{"train_examples": 395000, "activation": "swiglu", "dropout": 0.1, "num_labels": 44, "ema_decay": 0.999, "epochs": 2.3}
Rows from block 8, named by matrix and row number. Rows with one number belong to one attention dimension. Each number is 128 + 24 x the weight over its row's rms, rounded and kept within 0 to 255. All counts start at 0.
# v: attention value (model.blocks.8.attn.v.weight, 256x256), inputs 0-85
# proj: attention output (model.blocks.8.attn.proj.weight, 256x256, transposed), outputs 0-85
v.18 [126 146 130  91 134 137 139 156 126 129 106  58 130 136 128  98 148 137 131 121 126 171 152 155 163 135 125 105 149 135 109 129 149 133 135 125 149 144 103 149 173 105 156 177 161 138 106  84 154 109 152 126 133  72 124 126 136 130 147 143 121 134 103 131 134 133 116 125 145 104  74  71  95 128 141 102  80 109 108 121 129 135 113  99 117 159]
proj.18 [191  87 134  97 135 118  93  94 116 135 144 131 115 129 117 110 102  91  98 159 144 106  90 126  99 176 137 154 160 134 145  86 134 112  77 160  92 148 122 163 104 139 102 115 126 142 128 142 139 107 131 139 115 117 140 128 118 158  94 146 168 130  95 140 136 127 103 135 143 124 131 135 144 140 147 152 151 122 133 145 155 134 131 155 111 131]
v.19 [117 130 154 147 148 129 117 100 121 132 116 140 128 126 100 193 125 144  82 182 134  80 119 125 130 149  80 117 114 125  99 173 104  97 119 138 176 152 139 129 108 114 125  80 126 138 123 183 103 134 114 155  91 122 155 134 132 158 111 125 180 153 151  79  91 140 158 156 118 113 133 154 151 140 148 127 160 142 137 112  84 101 168 105 103 121]
proj.19 [130 113  98 122 117 165 108 156 151 125 126  91 107 101 152  88 186 118 117 119 122 151 146 141 145 108 131 143 123 117 123  99 132 159 141 136 114 133 107 152 117 128 149 156 163 148 121 106 172  94 147 102 124 123  97 116 146 103 167 149  79  95 114 102 149 129 114  99 137 123 144 135  96 135 145 143 113 129 125 155 136 167 101 127 135 154]
v.20 [147  93 133 123 139  98  85 145 123 175 123 107 127 134 134 125 100 130 107 141  90 147 126 107 160 108 144 111 125 117 163  77  94 135 114 154  74  91 126 145 138 149 113 121 112  87 129 136 150 138 103 147  96 151 104 108 172 173 130 112 111 133 101 148 161 143 118 120 138 124 122 121 154 128 130 190 116 141 157 146 126 147 106 159 161 113]
proj.20 [102 112 131 167 157 123 171 108 109 116 124 128 135 106 137 140 146 111 127 118 134 109 109 160 139 172 116 134 148 134 154 187 143  90 109 108 150 139 149 130  85  72 140 125  90 167  84 132 116 121 122 132 111 127 137 138 108  98 154 124 116  80 115 104 140 120 130 153 128 121  99 104 103 143  96 112  88 164 103 105 133 112 141 106  92 162]
v.21 [132 105 134 131 111 124 121 119 121 140 149 189 117 141 152 122 104 102 112 103 126 138 125  77  95  96 154 127 102 102 182  98 109 154 116 134  61 126 132 119 115 166 108 109 114  99 129 144 150 146  94 128 116 187 122 125 147 120 114 111 109 114 146 127 146 129 113 137 129 147 178 191 136 111 121 158 169 137 129 166 151 147 127 166 152 105]
proj.21 [ 72 150 143 151 132 128 158 151 127 109 117 154 144 122 116 152 129 159 213 124 118 145 153 128 162 108 115 106 120 133 104 174 131 127 149  76 189 100 160  96 176  94 127 120 108 125 121 138  95 142 125 134 138 127 147 153 124 118 143 113 127 128 145 154 110 121 184 116 106 130  96 111 115 124 107 115 101 134 130  85 111  94 155  94 141 120]
v.22 [132 136 117 132 147 139 101 103 133 136 121 164 133 106 106 164  70 150 161 135 141  74 110 131  98 136 126 142 129 106 143 118 108 117 138 128 118 121 159 100 115 144 109  70 129 150 160 179  81 153 132 131 116 142 116 113 134 122  88 112 124 136 136 160 100 103 148 126 111 146 163 173 163 140 123 140 164 145 132 153 101 118 148 156 140 127]
proj.22 [ 63 181 137 154  86 122 141 156 137 134 146 143 136 114 136 164 176 128  58  97 124 135 164 142 135  93 130 133  93 125 125 177 133 167 165  89 164 105 107 107 104 120 132 135 159 124 121 117 124 133 132 122 159 156 140 137 118  80 143 124 106 127 154  89 130 125 129 108 136 150 132 116 117  88 121 126 107 122 140 123 128  97 124 108 152 141]
v.23 [ 93 151 108 123 128 130 151 167 153 112 121  91 135 137 115 146 131 125 164 138 106 153 135 161 158 127 126 121 153 157 104 144 147 131 128  90 173 120 109 137 146  97 127 172 150 143 118  79 142 100 147 133 134 109 144 139 126 122 161 140 112 120 132 140 128 125 128 110 138 117  79  56  87 143 129 136  73 124 122  89 118 123 111 116 134 147]
proj.23 [213 107 135 124 146 119 111  72 110 155 142 107 126 116 142  76 119 127  85 139 131  95 106 104 106 180 122 127 141 137 144 105 138  96 101 175  77 162 124 169  86 160 147 116 103 135 127 117 145 137 116 127 137 121 110  96 118 147  97 139 173 125  95 131 138 133 105 149 140 109 125 146 160 127 123 101 163 130 118 154 145 152 124 159 111 130]
v.24 [100 134 110 175 109 138 150 107 126  88 160 178 130 117 130 163 148  99 177 104 135  90 111 148 111 140 133 171 132 137 123 141 134 130 134  95 135 103 165 110 107 119 121 145 107 153 140 154  78 117 135 107 195 153 136 144  97  91 141 123 122 104 150 160 116 107 138 127 110 140 152 138 115 137 107 108 134 125 141  93 144 128 140 112 139  99]
proj.24 [132 188 128 137 120 121 156 127 115 160 117 122 136 152 146 135 118 160 133 118  94 134 133 106 131 108 108 101  98 134  97 143 113 157 189 129 119 129 117 101 154 170 142 123 139  70 160 108 134 172 129 113 135 130 118 113 143 129 113  88 133 164 160 133 103 143 137 131 118 139 140 155 159  93 129  90 149 125  96 152  91 138 114 142 155 100]
v.25 [115  89 181 114 121 139 133  97 132 126 106 179 131 164 170 101 180 115  89 137 141 166 125 104 138 100 123 124 106 124 140 134 135 121 123 134  92 170 120 149 127 150 167 159 121  80  70 115 193 155 118 104 104 126 124 133 100 124 120 100 126 121 129  80 162 137 139 141 135 112 147 164 148 132 114 104 130 114 128 114 159 165 120  89  92 119]
proj.25 [133 119 105 116 129 122  77 134 138 141  95 155 107 135  72 107 100 124 189 147 125 149 112  83 127 124 142 110 136 124 127  79 115 142 125 140 142 126 151 110 187 104  88 108 119 138 157 138 130 126 118 103 105 101 185 152 137 182 121 143 143 128 145 152 135 164 123 127 107 131 127 143 128 148 119 127 129 183 123 125 133 134 145 136  98 129]
v.26 [128 125 126 186 129 120 104 155 117 141 171 160 151  91 113 180 117 129 133 133 111  78  96 133 135 142 129 193 121 135 104 145 118 114 135 109 139  84 142 122  92 133 142 121 100 116 148 183  30 123 120 131 157 190 140 138 100 152 119 138 146 127 133 136  98 117 160 116 121 123 170 130 176 124 114 164 115 126 145 113 105 101 134 117 141  89]
proj.26 [101 188 127 159 112 137 165 106 127 140 108 114 122 108 168 131 159 137  81 105 120 112 146 141 149 121 102 123  98 132 119 175 141 158 170 138 148 138 117 101 118 138 173 124 137 131 115 100 159 136 126 113 114 103 136 118 156  86 158  99 102 124 140  87 117 155 130 135 134 130 116 146 109 129 121  94 129 147 101 147 106 122 102 121 148 150]
v.27 [173 140 138 205 122 105 143 144 112 134 153 111 128 117 112 122 119 132 141 123 141  80 101 112 129 173  94  99 114 140  93 152 127 124 142 137 158 128 116 139 104 128 119 101  82 129 171 173 111 128 114 142 123 172 124 162  88 142 102 141 172 119 157  91 107 157 114 133 116 111 118 121 136 138 109  97 110 142 135 100 137 117 128 164 109 108]
proj.27 [116 114  95 106 125 142 148 121 117 120  88 115 122 172 107 158 120 121  92 110 119 146 159 153 106  89 134 111 122 118 112 106  77 124 135 151 100  76 119  99 142 158 154 126 150 115 139 147 117 144 130 104 148 125  82  97 154 105 147 124  72 143 122 116 144 138 151 129 122 139 184 144  81 117 109 116 101 105 154 133 103 153 143 100 131 103]
v.28 [121 113 129 187 103 129 125 101 128 120 144 186 138 130 118 144 164 125 132 152  97  94  99 109 113 110 129 190 117 152 127 138 118 135 114 114 126  81 158 129  76 118 130 132  83 105 124 119  77 109 100 126 176 149 126 152 128 150 149 127 120 109 179 114 148  96 148 130 130 144  98 132 147 155 119 160 111 126 176  98 158 110 103 142 161 122]
proj.28 [120 140  86 176 150 135 169 123 151 140 114 119 131 132 136 137 153 166 152  96  96 123 113 115 158 126 103  70 115 121 136 159 113 101 156 132 117 156 148 127 138 129 161 150  96 132 116 129 115 168 127 121 100 139 120 107 123 118 159  94 112 150 140 133 123 153 114 167 111 123 160 123 132 119  94  78 118 185  88 110 108 129 119 136 116 108]
v.29 [116 160 104 119 128 120 109 123 132 132 130 117  99 125  94 176 117 152 106 127 146  85 143 144 139 147 118 121 129 125 116 152 120 124 130 119 174 122 160  96 144 110  94  59 180 182 186 165  87 135 176 122 111 110 173 122 148 133 126 126 141 181  72 142  97 129 129 145 132 156 175 127 128 104 152 121 158 133 133 142 120 111 180 129 124 140]
proj.29 [125 123 148 132 151 152 141 170 140 111 162 101 163  91 177 145  95 155 124 124 149 143 146 135 138 126 137 158 116 135 115 148 166 162 134 120 122 162  64 150 100 149 156 173 138 122 131 140 166  97 130 149 135 179  77 130 145 114 131 121 128 106 126 102 112 119 105  92 132 101 120 155 118 116 163 168 144  64 111 145 115 148  90 121 162 135]
v.30 [143 119 111  57 160 124  89 125 132 148  93  73 132 106 136  99 112 162 121 147 101 165 148 136 140 116 147 119 151 112 130  94 127 117 129 168 118 125 129 132 143 132 143 133 150 114 119 106 128 132 159 127 110  63 117  91 172 152 131 121 106 166  58 146 146 124 137  98 152 127 118  99 132 133 155 152 123 118 134 156 121 137 112 119 121 171]
proj.30 [122 110 135 145 106 122 124 126 131 116 171 128 131 111 130 140 139 108  93 125 154 118  88 139 117 171 137 163 154 126 184 158 158  98  90 122 122 170 120 151  85  80 109 152 119 163 103 134 126  93 120 153  96 135 144 147 106 127 119 154 143  75 121 110 125 120  71 142 146 139  91 109 129 139 128 161 132 134 128 118 156 118 123 134 102 156]
v.31 [105 129 141 194 127 125 143 166 119 139 148 162 156 121  95 191  96 105 123 134 120  90 100 104 129 137 117 136 125 146 113 172 122 123 132  91 146 111 104 137 113 132 132 133 112 112 123 156  81 126  90 161 132 192 147 157 109 141 112 137 145 103 181 106 100 137 131 124 113 105 142 148 134 147 127 157 112 133 119 115  99  99 133 147 137  92]
proj.31 [124 153 115 119 113 137 150  83 133 143 107 123 125 100 130  83 182 123 101 124 106 115 177 144 135 123 102 112 117 107 115 130 104 141 152 131 131  92 151 117 143 148 153  81 122 134 119 107 148 131 120 101 162  60 123 112 144  79 156 127 100 147 105 114 143 129 182 112 129 126 137 140 103 130 113  86 106 148 133 153 101 125 125 104 159 151]
v.32 [102 155  94 140 102 124 131 116 146 166 125 128 152 169 114 126 115 100 106 165 136 102 142 177 161 116 122 161 122 141 132 180 166 100 147 111 124  81 111 139 157 153 155  93 138 125 131  99 103 124 133 154 110 140 160 107 131 160 155 122 107 156 115 134 140  77 162 129 108 142 150 141 109 130 129 128  96 167 163 116 107 123  85 149 153 112]
proj.32 [125 140 142  88 165 113 118 128 125 127 133 108  75 177 163 109 128 117 124 120 104 137 106 111 144 114 119 110 141 119 130 119  75 163 163  96 129 156 101 153 118 130 137 152 165  93 117 151 141 128 154 129  71 100 145 142 114  92  79  81 133 128 116  97 156 151 160  85 129 160 123 175 135 155 150 111 131 138 104 151 124 109 113 134  86 145]
v.33 [ 89 121 100 119 120  84 121 118 170 113 108 131 152 148 118 142  86 126 175 164 102  76 125 127 141 127 113 147 128 117 153 143 130 110 133 110 152 143 107 130 139 132 143  82 116 153 123 122 109 117 137 121  90 179 116  84 148 133 159 143 140 141 172 106 130 117 131  91 118 149 109 136 135 154  85 139 109 144 169 152 142 109  67 167 143 125]
proj.33 [145 138 128 119 181 136 106 105 104 138 132  77 136 138 169 140  97 157 150 135 104 130  74 133 173 142  96 105 178 160 113  85 135 150 142 110 117 157  80 143 155 128 184 141 147  93 128 148 135 142 129 135  81  93 136 150 120 124 148 119 128  64  98 119 102 150 117 135 149  94 123 157 180 128 139 136 100 104 106 162 106  92 126 149 135 150]
v.34 [ 93 149 130 141 109 137 123 115 123 138 168 201 155 121 147 153 152 110 106 153 154 124 155 127 144 154  87 173 151 113 163 135 127 132 116  76  67 142  85 118 129 144 136  77 115 142 123 123 109 115 163 145 132  97 139  92 141 136 118  98 124 126  91 134 143 111 182 117 124 148 134 136 112 159 146 120  87 132 145  83 103  94 138 143 189 173]
proj.34 [148 120 179 114 179 149  98 156 131  88 142  94 123 112 147 141 110  93 145 154 132  74 117 155 179 114 114 112 158 135 127 139 103 156 129 115 140 133 116 137 119 132 161 166 135 101 103 151 112 140 138 186  80 148 113 120 107  85 102 135 141 121 103  90 162 137 133  71  87  99 130 150 134 172 134 140 154 108  78 137 110  84  91 150 136 115]
v.35 [162 143 153 148 126 150 135 126  91 139 177 121  87  75 171 102 189 122  90 100 115 149 121  90 128 134 118 134 141 133 125  85 104 151 103 135  84 117 136  85 103 131  94 164 115  98 135 166 148 114 107 132 156  73 123 144 164 119 128 116 134 126  86 149 146 154 138 150 152 111 119 122 140 146 169 123 114  91  89 124  94 128 180 106 121 161]
proj.35 [119 112 149 154 103 147 146 152 122 106 135 151 148 130  96 136 153 122 137 116 162 101 165 134 118 138 143 134  73 146 120 178 141 116 134 140 150  89 176 103 128 119 105 115  73 121 117 111 121 130 116 132 143 190  87 103 146 129 117 131 143 176 155 146 110 103 125 141  93  96 142  98 119 114 112 123 177  96 122 103 164 158 120  88 160  77]
v.36 [ 82 147  96 138  96 103 128 143 163 137  92  93 141 171  92 145  95 128 143 161 119 100 132 167 159 135 145 131 141 140 126 148 134 111 128 129 164  69 116 140 156 135 161 103 117 132 122 102 123 112 129 147 103 162 153 109 129 169 166 113 130 170 159 146 157  87 134 118 114 139 133 101 141 112 102 142  88 181 161 123 132 139  64 162 119  88]
proj.36 [133 134 137  59 152 132 105 118 109 146 136  83  99 175 129 120 106 144 134  95 122 150 104 131 122 115 106  92 162 143  92  95 107 169 178  96 120 148  94 106 141 120 172 147 189  58 144 142 145 125 158  85  89  85 124 148 135 117 116 103  96 118  81 111 121 159 174  91 147 121 121 179 140 152 162 128 115 120 119 165 106 144 111 131 120 169]
v.37 [108 127 134 128 135 137  99 142 111 122 121 146 136 141 125 161 134 124 138  99 170 187 128 148 138 170 151 101 132  98  99 117 128 149 111 119 135 138 111 167 151 132 141 133 138 134 113 126 148 143 165 121 129 117 117 166 102 131  93  93 154  99 114 154 125 162 124 127 115 136 175 104 116  91 128 117 104 137  94  87 152 155 141  91 120  93]
proj.37 [149 130 139 100 111 136 114 136 139 146 102 125 125 103 102 121 118  82 101 127 139 112 152 137  66  99 132 125 141 107 151 137 123  99  96 147 108  95 146 103 105 144 120 138 185 149 138 128 119 103 123 126 151 124 136 119 133 132 129 173  81 158 101 109 180 138 137 113 118 156 118 118  73 163 140 136 126 173 138 138  94 162 124 143 104 143]
v.38 [108 128 165 139 101 128  95 144 124 101 126 152 125 109 134 152 142 132 155 139 147 187 126 125 139 171 128  99 145  89 124  82 100 177 103 115 103 149 111 118 120 129 141 132 128 126 101 142 159 116 155 133 138  95 102 152 130 132 106  96 156 107 127 149 141 174 118 100 128 136 151 101 132 108 129 135  88 143  91  94 146 151 168 100 136 115]
proj.38 [156 117 171 113 111 135  91 148 116 139 100 116 130  96  98 150  95  92 117 130 168  86 153 169 100 106 119 117 155 151 115 121 150 110 111 174 119  80 146  84 129 152 147 140 147 120 131 120 132 105 100 121 144 153 121 113 153 144 142 190  92 141  88 125 158 142 128 131 102 116 119 106 105 154 125 167 126 133 134 145  99 156 116 129 139 115]
v.39 [155 126 157 164 124 126 148  98 101 148 164 132 122 107 141 117 141  95  80 128 148 125 104 129 108  99 126 137  89 144 137 160 135 129 145 165  89 128 146 108  94 137 121 148 124  96 141 139 107 137  83 129 151 106 117 142 149 137 110 152 104 122  65  91 123 104 149 168 129 117 153 192 120 139 167 122 153 132 112 123  90 132 179 110 115 122]
proj.39 [109 124 124 142  79 100 126 158 126 125 108 171  62 121 168 127 169 106  93 127 136 133 169 132 120 103 156 159  79 112 167 160 115 145 117 151 159 127 157 125  96 155  75 121  99 172 101  95 195 114 146 101 131 169 138 121 123 138 108  90 152 164 158 132 132 137 143 111 125 180 148  69  82 127 131 138 129 149 166  99 154 121 122  85 128  84]
v.40 [163 146 157 152 132 180 148 125  94 152 167 161 108 102 157 125 183 110  67 113 157 141 143 108 124 119 113 147 126 159 136 137 127 138 122 133  81 112 130 110 102 131 110 155 136  93 126 124 130 129 110 150 170  62 151 144 125 129  96 120 106 130  73 134 119 111 151 161 139 109 127 158 125 136 179 116 138 115 120 103  80 116 182 113 141 160]
proj.40 [105 109 135 137  80 116 144 162 150  82 153 174 116 131 117 122 158  94 131 123 150 106 163 135 126 109 155 148  81  92 147 181 115 134 127 139 162 125 172 112 101 118  72 126  92 153 104 120 118 135 142 142 145 181 110 106 118 109  99 111 156 187 165 125 155 100 144  93 100 150 146  94  93 128 110 111 185 119 134  87 163 134 116 101 130  94]
v.41 [153 134  96 117 155 134 160 109 120 164 141  96 120 143 132  91 133 115  93 111 103  84 126 130 124  89 128 152 109 159 119 161 156  81 148 140 143 105 149 132 137 131 104 128 136 113 159 128 110 139  90 120 115 146 148 120 135 128 156 164 105 143 119 117 110 101 134 152 131 108 104 163 128 145 129 126 168 105 143 160 100 117 113 143 125 139]
proj.41 [100 141  89 158 140 124 176 109 134 124 146 142 127 161 156 108 170 159 140 129  93 168 115  77 146 158 141 138  84 109 143 146 107 137 146  92 139 160 123 172 123 104  97 112 105 141 129 130 119 146 147 132 119 108 133 139 110 113 107  64 168 131 177 135  99 109 118 135 145 143 133 144 145  92 126  77 137 125 119 114 164 113 149 120 110 130]
v.42 [100 130  91 112 113  60 115 108 165 119 105  83 148 140 115 130  97 135 183 146  72 110 113 137 133 136 137 128 123 102 135 127 148 129 135 126 161 132 120 133 140 128 148 101 128 149 154 130 133 115 139 102 105 180 108 115 144 153 209 145 151 141 167 135 137 149 115  90 132 136 133 111 119 119  80 145  88 143 141 156 156 136  58 147 103 105]
proj.42 [132 137 141 124 170 152 120 105  99 172 112  91 123 133 146 121 101 181 135 118 104 141  93 110 129 149 105  91 160 168 104  87 130 125 138 118 109 136  90 139 163 136 188 135 149  89 139 135 129 127 111 105  86  84 127 150 154 144 136 132 103  62 112 120  95 150 124 178 137  98 108 171 175 131 147 138  77 108 115 164 106 127 137 131 121 148]
v.43 [ 82 151 109 136  99 115 115 148 145 127 113 103 126 129 120 145 130 135 164 139 113 163 113 148 163 160 141 112 158 101 104 101  99 141 109  99 126 102 107 122 153 133 145 132 114 124 112 132 157 110 131 138 113 127 122 148 149 155 166  86 152 140 138 176 161 148 122  97 122 117 140  86 142 120 114 145  48 152 109  92 135 151 108 130 104 104]
proj.43 [152 129 178 103 145 155  97 135 101 155 106  97 122 139  84 135 100 120 129 111 156 104 132 145  99 117 106  85 146 177  85 116 128 137 149 133 119  90 136  86 145 141 182 145 159  60 134 126 122 114 115  95 116 124 106 124 162 143 115 162  84 143  85 107 137 147 145 139 103 100 115 159 131 157 135 139 137 115 121 167 107 166 104 126 141 136]
v.44 [142 146 121 135 123 130 122  91  97 137 184 174 142  92 162 116 182 114 112 127 118 153 142  82 118 145  86 164 135 105 160 115 126 154 124  96  46 161  94 114 116 132 119  95 140 122 149 137 141 116 158 116 149  72 123 110 143 136 140 107 130 119  80 136 123 164 169 120 147 125 130 151 100 147 153 117  83 100 124 109 109 109 158 118 165 188]
proj.44 [129 116 192 161 163 160 138 165 138  93 137 126 142  86 132 126 128 113 149 162 141  74 128 136 162 138 123 124 132 136 134 156 106 110 111 133 136 124 138 160 125 138 143 149  84 122  94 129  93 143  95 199 103 164  99 116 118 104  89 147 159 117 144  95 159 112 101 142  73  95 111 135 147 155 119 135 161  99  76 123 127  86 105 140 132  85]
v.45 [182 175 126 123 123 142 147 138 108 146 116 113 107 133 116 133 141 146 112  93 124 157 115 138  98 134 151 114 133 147 111 123 151 148 142 157 144  88 138 129 137 114 135 145 183 120 153  93 153 124 148 133 161 109 184 164  58 175 150 108 114 143 118 182 129 148 121 130 148 105 156  91 116  70 142 117 114 147 123 107 146 144 126 101  93 125]
proj.45 [ 90 120 128 107  86 117 178 146 163 112 133 157 130 150  59  96 132 147 149  91 135 145 142 117  93 130 130 119 107  85 122 132 114 107 136 130 121 134 133 112 132 117 125 123 140 132 150 128  95 115 132 109 154 115 105 123 156 129 113 123 110 150 140 126 154 119 167 130 117 146 126 168  95 143 118 105 131 145 139 103 130 165 115 113  94 139]
v.46 [ 73 153 127 127 124 171 111 164 118 129 109 156 124 159 136 156 136 143 121 132 159 147 163 135 168 168 121 133 183 133 132 105  89 120  92  83 117  97 104 144 152 132 147 122  99 127  71 119 137 118 150 153 105 110 144 119 133 116  94  73 126 139 132 176 155 110 144 126 117 133  97  70 152 148 129 146  93 137 118  82 110 125 128 140 167 134]
proj.46 [159 118 146  80 154 159 108 127 124 110 157  88 161 131  84 147 108  95 131 140 136  93 125 143 136 122 110 107 162 133  97 132 128 157 154 101 112 113 117 113 130 103 158 140 167  82 148 150  96 145 140 153 125 125 115 115 106 105 126 156 108 144  88 106 147 123 140  77 117  86 125 154 136 144 134 115 168 113 100 156 106 136 103 154 148 147]
v.47 [147 109 175 129 168 156 119 130  99 106 152 151 107  75 160 126 162 147 125  94 138 162 121  72 109 135 122 106 147 128 130 102  89 157 105 133 101 179 147 110  84 110  96 162 118 117 120 162 149 137 115 120 153  89 103 145 132  90  83 127 142 104 110 124 109 160 120 144 146 108 109 132 143 147 155 125 156  82 101 116 120 123 189 104 123 162]
proj.47 [128 119 125 176  81 145 128 149 141 111 132 155 165  81  99 147 142 120 119 142 158  98 166 142 121 129 142 150 100 123 136 156 171 106  99 162 140  96 169 105 127 131  95 109  83 170 126 114 117 136 108 139 181 183 113 101 129 150 155 168 144 146 153 147 115  96  92 147 111 112 145  74 113  99 103 132 157 112 141  96 144 130 135 123 167  91]
v.48 [106 148 105 143  93  81 122 100 150 149 129 115 157 159 109 134 113 103 134 132 130 130 112 165 151 133 154 135 109 121 110 170 168 119 143 120 147 113 114 142 149 152 156  93 149 131 149 103 111 131 140 119 133 154 130 136 118 171 174 136 132 130 123 123 120 115 130 118 122 149 175 157 110 105 107 124  92 168 141 113 145 135  91 131 108  90]
proj.48 [128 142 147 109 162 121 117 125 124 161 107 115  71 136 172 106 114 120 132 107 103 141 116 124  98 112 122 102 145 118 153 100  88 126 124 134 127 140 117 128 112 153 147 144 181 121 116 135 135 102 144  98  89  76 139 153 144 113 103 109  95 116 112  98 156 160 162 112 125 167 112 160 106 171 147 125  89 155 132 149 104 127 126 128  82 154]
v.49 [ 82 177  68 136  95 127 112 120 122 152 118 132 149 165 118 130 137 134 122 141 123 140 152 127 144 148 127 167 131 119 171 110 141 126 121  84  88  84  84 140 153 147 159  74 145 143 110 111 127 108 171 121 112 110 132 100 150 155 161 103 105 152 127 146 134 108 138 109 125 158 127 101 100 130 130 119  61 132 147 101 133 134  96 151 178 150]
proj.49 [145 122 170  90 197 148 127 120 120 109 154  94 132 129 116 121  98 108 139 136  99 109  98 138 152 132 115 102 184 126 115 109  90 140 150  96 120 135 101 151 131 100 159 155 156  70 126 148 100 141 118 158  77 104 120 149 109  96  84 141 122 117 102 108 152 123 149 115 109  91  86 204 157 163 139 134 141 107  71 162 105 107 118 165 130 156]
v.50 [ 86 126 129 134 120 141 102 127 119 132 157 189 149 140 150 150 127 101 129 141 162 119 153 136 165 161  89 149 152 103 119 129 115 116 103  81  99 163  88 143 155 154 133  75  96 142  99 132 106 130 161 139 102 125 104  95 145  98  89 117 136  94 115 121 111 139 157 110 106 156 132 149 127 179 125 124 127 120 109 115 101 108 152 126 190 148]
proj.50 [174 135 143 122 197 144 101 120 116 120 120  81 143 110 175 147 114  76 139 170 121  94 109 146 161 120 114 129 161 148 155 135 120 129 106 123 120 128 117 141 116 134 153 146 144 137 113 150 117 134 127 188  92 115 135 121  97  89 127 139 132 126  89 109 162 135 101  96 115 109 127 125 131 150 123 138 136 141  93 159 102  99 109 157 125 121]
v.51 [111 119 103 126 120 113 128 109 149 127 138 172 164 150 119 153  94 108 126 172 152  59 150 147 133 116 102 170 116 137 160 184 158  98 147 113 132 149  97 142 150 137 145  63 125 155 133 104  84 126 150 132 105 157 132  79 122 123 109 144 115 129 136  78 109  85 166 122 110 159 124 166 111 154 114 115 142 145 179 142 123  94 103 172 174 137]
proj.51 [138 131 117 103 185 111 112 117 125 108 139  92 119 136 187 123 113 123 143 149  89 141  87 136 189 120 110 130 178 111 143 102 108 152 129 100 130 186  83 167 123 126 146 151 147 130 118 155 145 144 149 165  81  99 151 153  95  97 129  95 147  84 112 111 139 148 129  87 148 133 137 154 149 144 145 133 102 129 103 145 105  71 120 155 114 144]
v.52 [139 106 166 130 150 141 125 123 108 106 163 179 111  85 172 156 151 135 127 102 136 122 134  57 112 152 109 141 152 125 147 110 100 151  99 122 106 188 119 117  85 125 108 126  94 125 136 147 122 131 142 120 150 111 113 120 140  94  91 119 141  97 117 113 122 147 131 140 144 139 105 124 136 152 147 115 135  87 114 121 124  91 166 131 138 179]
proj.52 [130 116 130 157 117 166 123 143 133  93 157 123 182  68 129 162 126 119 150 145 139  78 137 153 154 131 125 146 125 135 147 153 175 113 104 137 136 122 146 107 135 113 139 126 104 160 117 135 104 148 127 184 139 169  99 105 122 117 166 170 139 123 122 133 111 113 103 110 116  74 143  83 132 119 109 144 147  93 119 102 126 109 114 120 190 104]
v.53 [142 163 101 120 128 110 129 108 123 127 135 116 147 102 121 129 158 145 150  90  98 200 111 102 114 146 154 121 139  95 147 119 129 164 138 126 108 132 102 134 138 119 145 132 179 119 157 123 176 118 151 107 163  95 139 168 104 167 193  88 151 144 108 169 124 171 131 104 163  84 161 114 108  77 132 125  52 120 132 105 146 148 110  99  98 127]
proj.53 [105 115 186 139 106 160 155 164 153 135 104 152 136 113  48 103 115 152 137 106 134 112 144 113  77 128 127  86 120 121 101 125 117 102 122 132 122 109 141 128 140 145 145 148 141 107 135 114  79 110  99 109 157 130  94 131 151 153 101 167 101 133 155  90 152 126 134 174  87 132  97 161 119 154 142 124 129 125 125 124 123 149 115 124  93 125]
v.54 [146 138  99 117 154 135 166 106 122 159 145 101 119 131 136  99 133 126  97 111  95  81 128 121 120  86 128 155 114 165 130 154 150  91 148 143 141 104 152 128 132 121 107 132 129 114 157 130 113 129  88 117 123 139 142 114 146 123 167 159 104 152 127 113 120  98 137 159 139 102  95 157 127 146 135 123 161  95 152 164 102 121 109 148 119 146]
proj.54 [ 92 135  90 162 136 132 179 115 132 117 152 145 137 158 142 110 166 167 144 126  97 170 115  83 153 160 141 137  86 113 132 145 112 142 154  90 144 161 121 165 134  96 105 109  97 131 128 130 120 154 148 129 126 114 124 139 111 121 113  69 166 127 181 138  88 103 120 140 139 129 134 142 153  86 125  80 134 112 119 113 167 107 144 117 124 126]
v.55 [132 159 103 141 108 114 161 101 138 169 169 119 132 117 131 127 157 116  94 144 105 105 148 116 119 104 118 176 131 157 172 149 143 136 136 135  85  85 111 110 125 127 144 118 120 118 160 119 124  98 120 137 159 108 153 108 150 157 187 111 104 166 100 135 169  78 174 151 146 117 120 120 107 130 163 125  76 125 178 119 107 117  96 163 123 155]
proj.55 [ 87 115 158 118 140 147 146 160 126  88 165 132 115 160 111 108 133 155 148 106 121 129 124 119 160 122 124 104 111 124  96 148  94 169 185  83 156 151 118 136 149 102 137 145 114  72 117 146 124 157 150 131  92 150  97 140 131 109  85  84 149 138 157 101 115 128 161 105 105 106 128 166 155 144 140 115 140  77  96 121 157  99 100 100 142 123]
v.56 [100 142  98 135  97 117 138 126 156 154 132 102 121 160 127 120 103  99 123 161 118  58 126 163 164 111 118 157 135 152 125 165 145  89 133 137 159  79 120 120 157 153 137  89 112 124 133 122 104 110 103 149  90 152 145 101 165 138 157 155 113 155 139 115 141  85 152 128 112 145 126 138 128 157 117 140 120 150 147 158  99 117  86 163 143 103]
proj.56 [129 138 110 100 171 116 127 112  91 131 135  95 103 197 177 120 136 147 143 123 102 158 102 110 155 130 118 117 120 145 128 123 103 171 180  93 131 163 107 141 132 100 139 143 144  91 123 148 158 136 163 118  78 109 127 145 122 105 102  61 140 126 114 131 106 148 152 103 148 130 145 160 151 121 139 108 117 114 107 152 139 125 126 113 114 131]
v.57 [128  91 134 119 147 141 119 133 125 111 125 143 122 136 142 121  93 115 133 138 148  68 135 128 124 111 108 130 118 135 121 132 125 101 126 141 154 171 136 134 131 131 112 108 104 156 109 148 100 139 127 123  84 158 101  94 133  71  71 177 122 100 146  76  97 129 124 129 107 155 100 163 132 168 105 124 208 110 123 174 122 110 151 132 162 128]
proj.57 [155 135  61 147 151  99 131  92 112 130 121 111 151 125 192 146 137 116 123 164  99 154 103 130 170 144 123 167 140 125 160 121 149 121 103 126 120 155 110 159 124 121 108 109 111 179 133 136 155 140 126 160 130 112 163 140  99 121 180 111 161 102 125 165 104 122  86 127 169 129 152  90 141  86 122 137  97 148 129 131 126  95 158 151 139 125]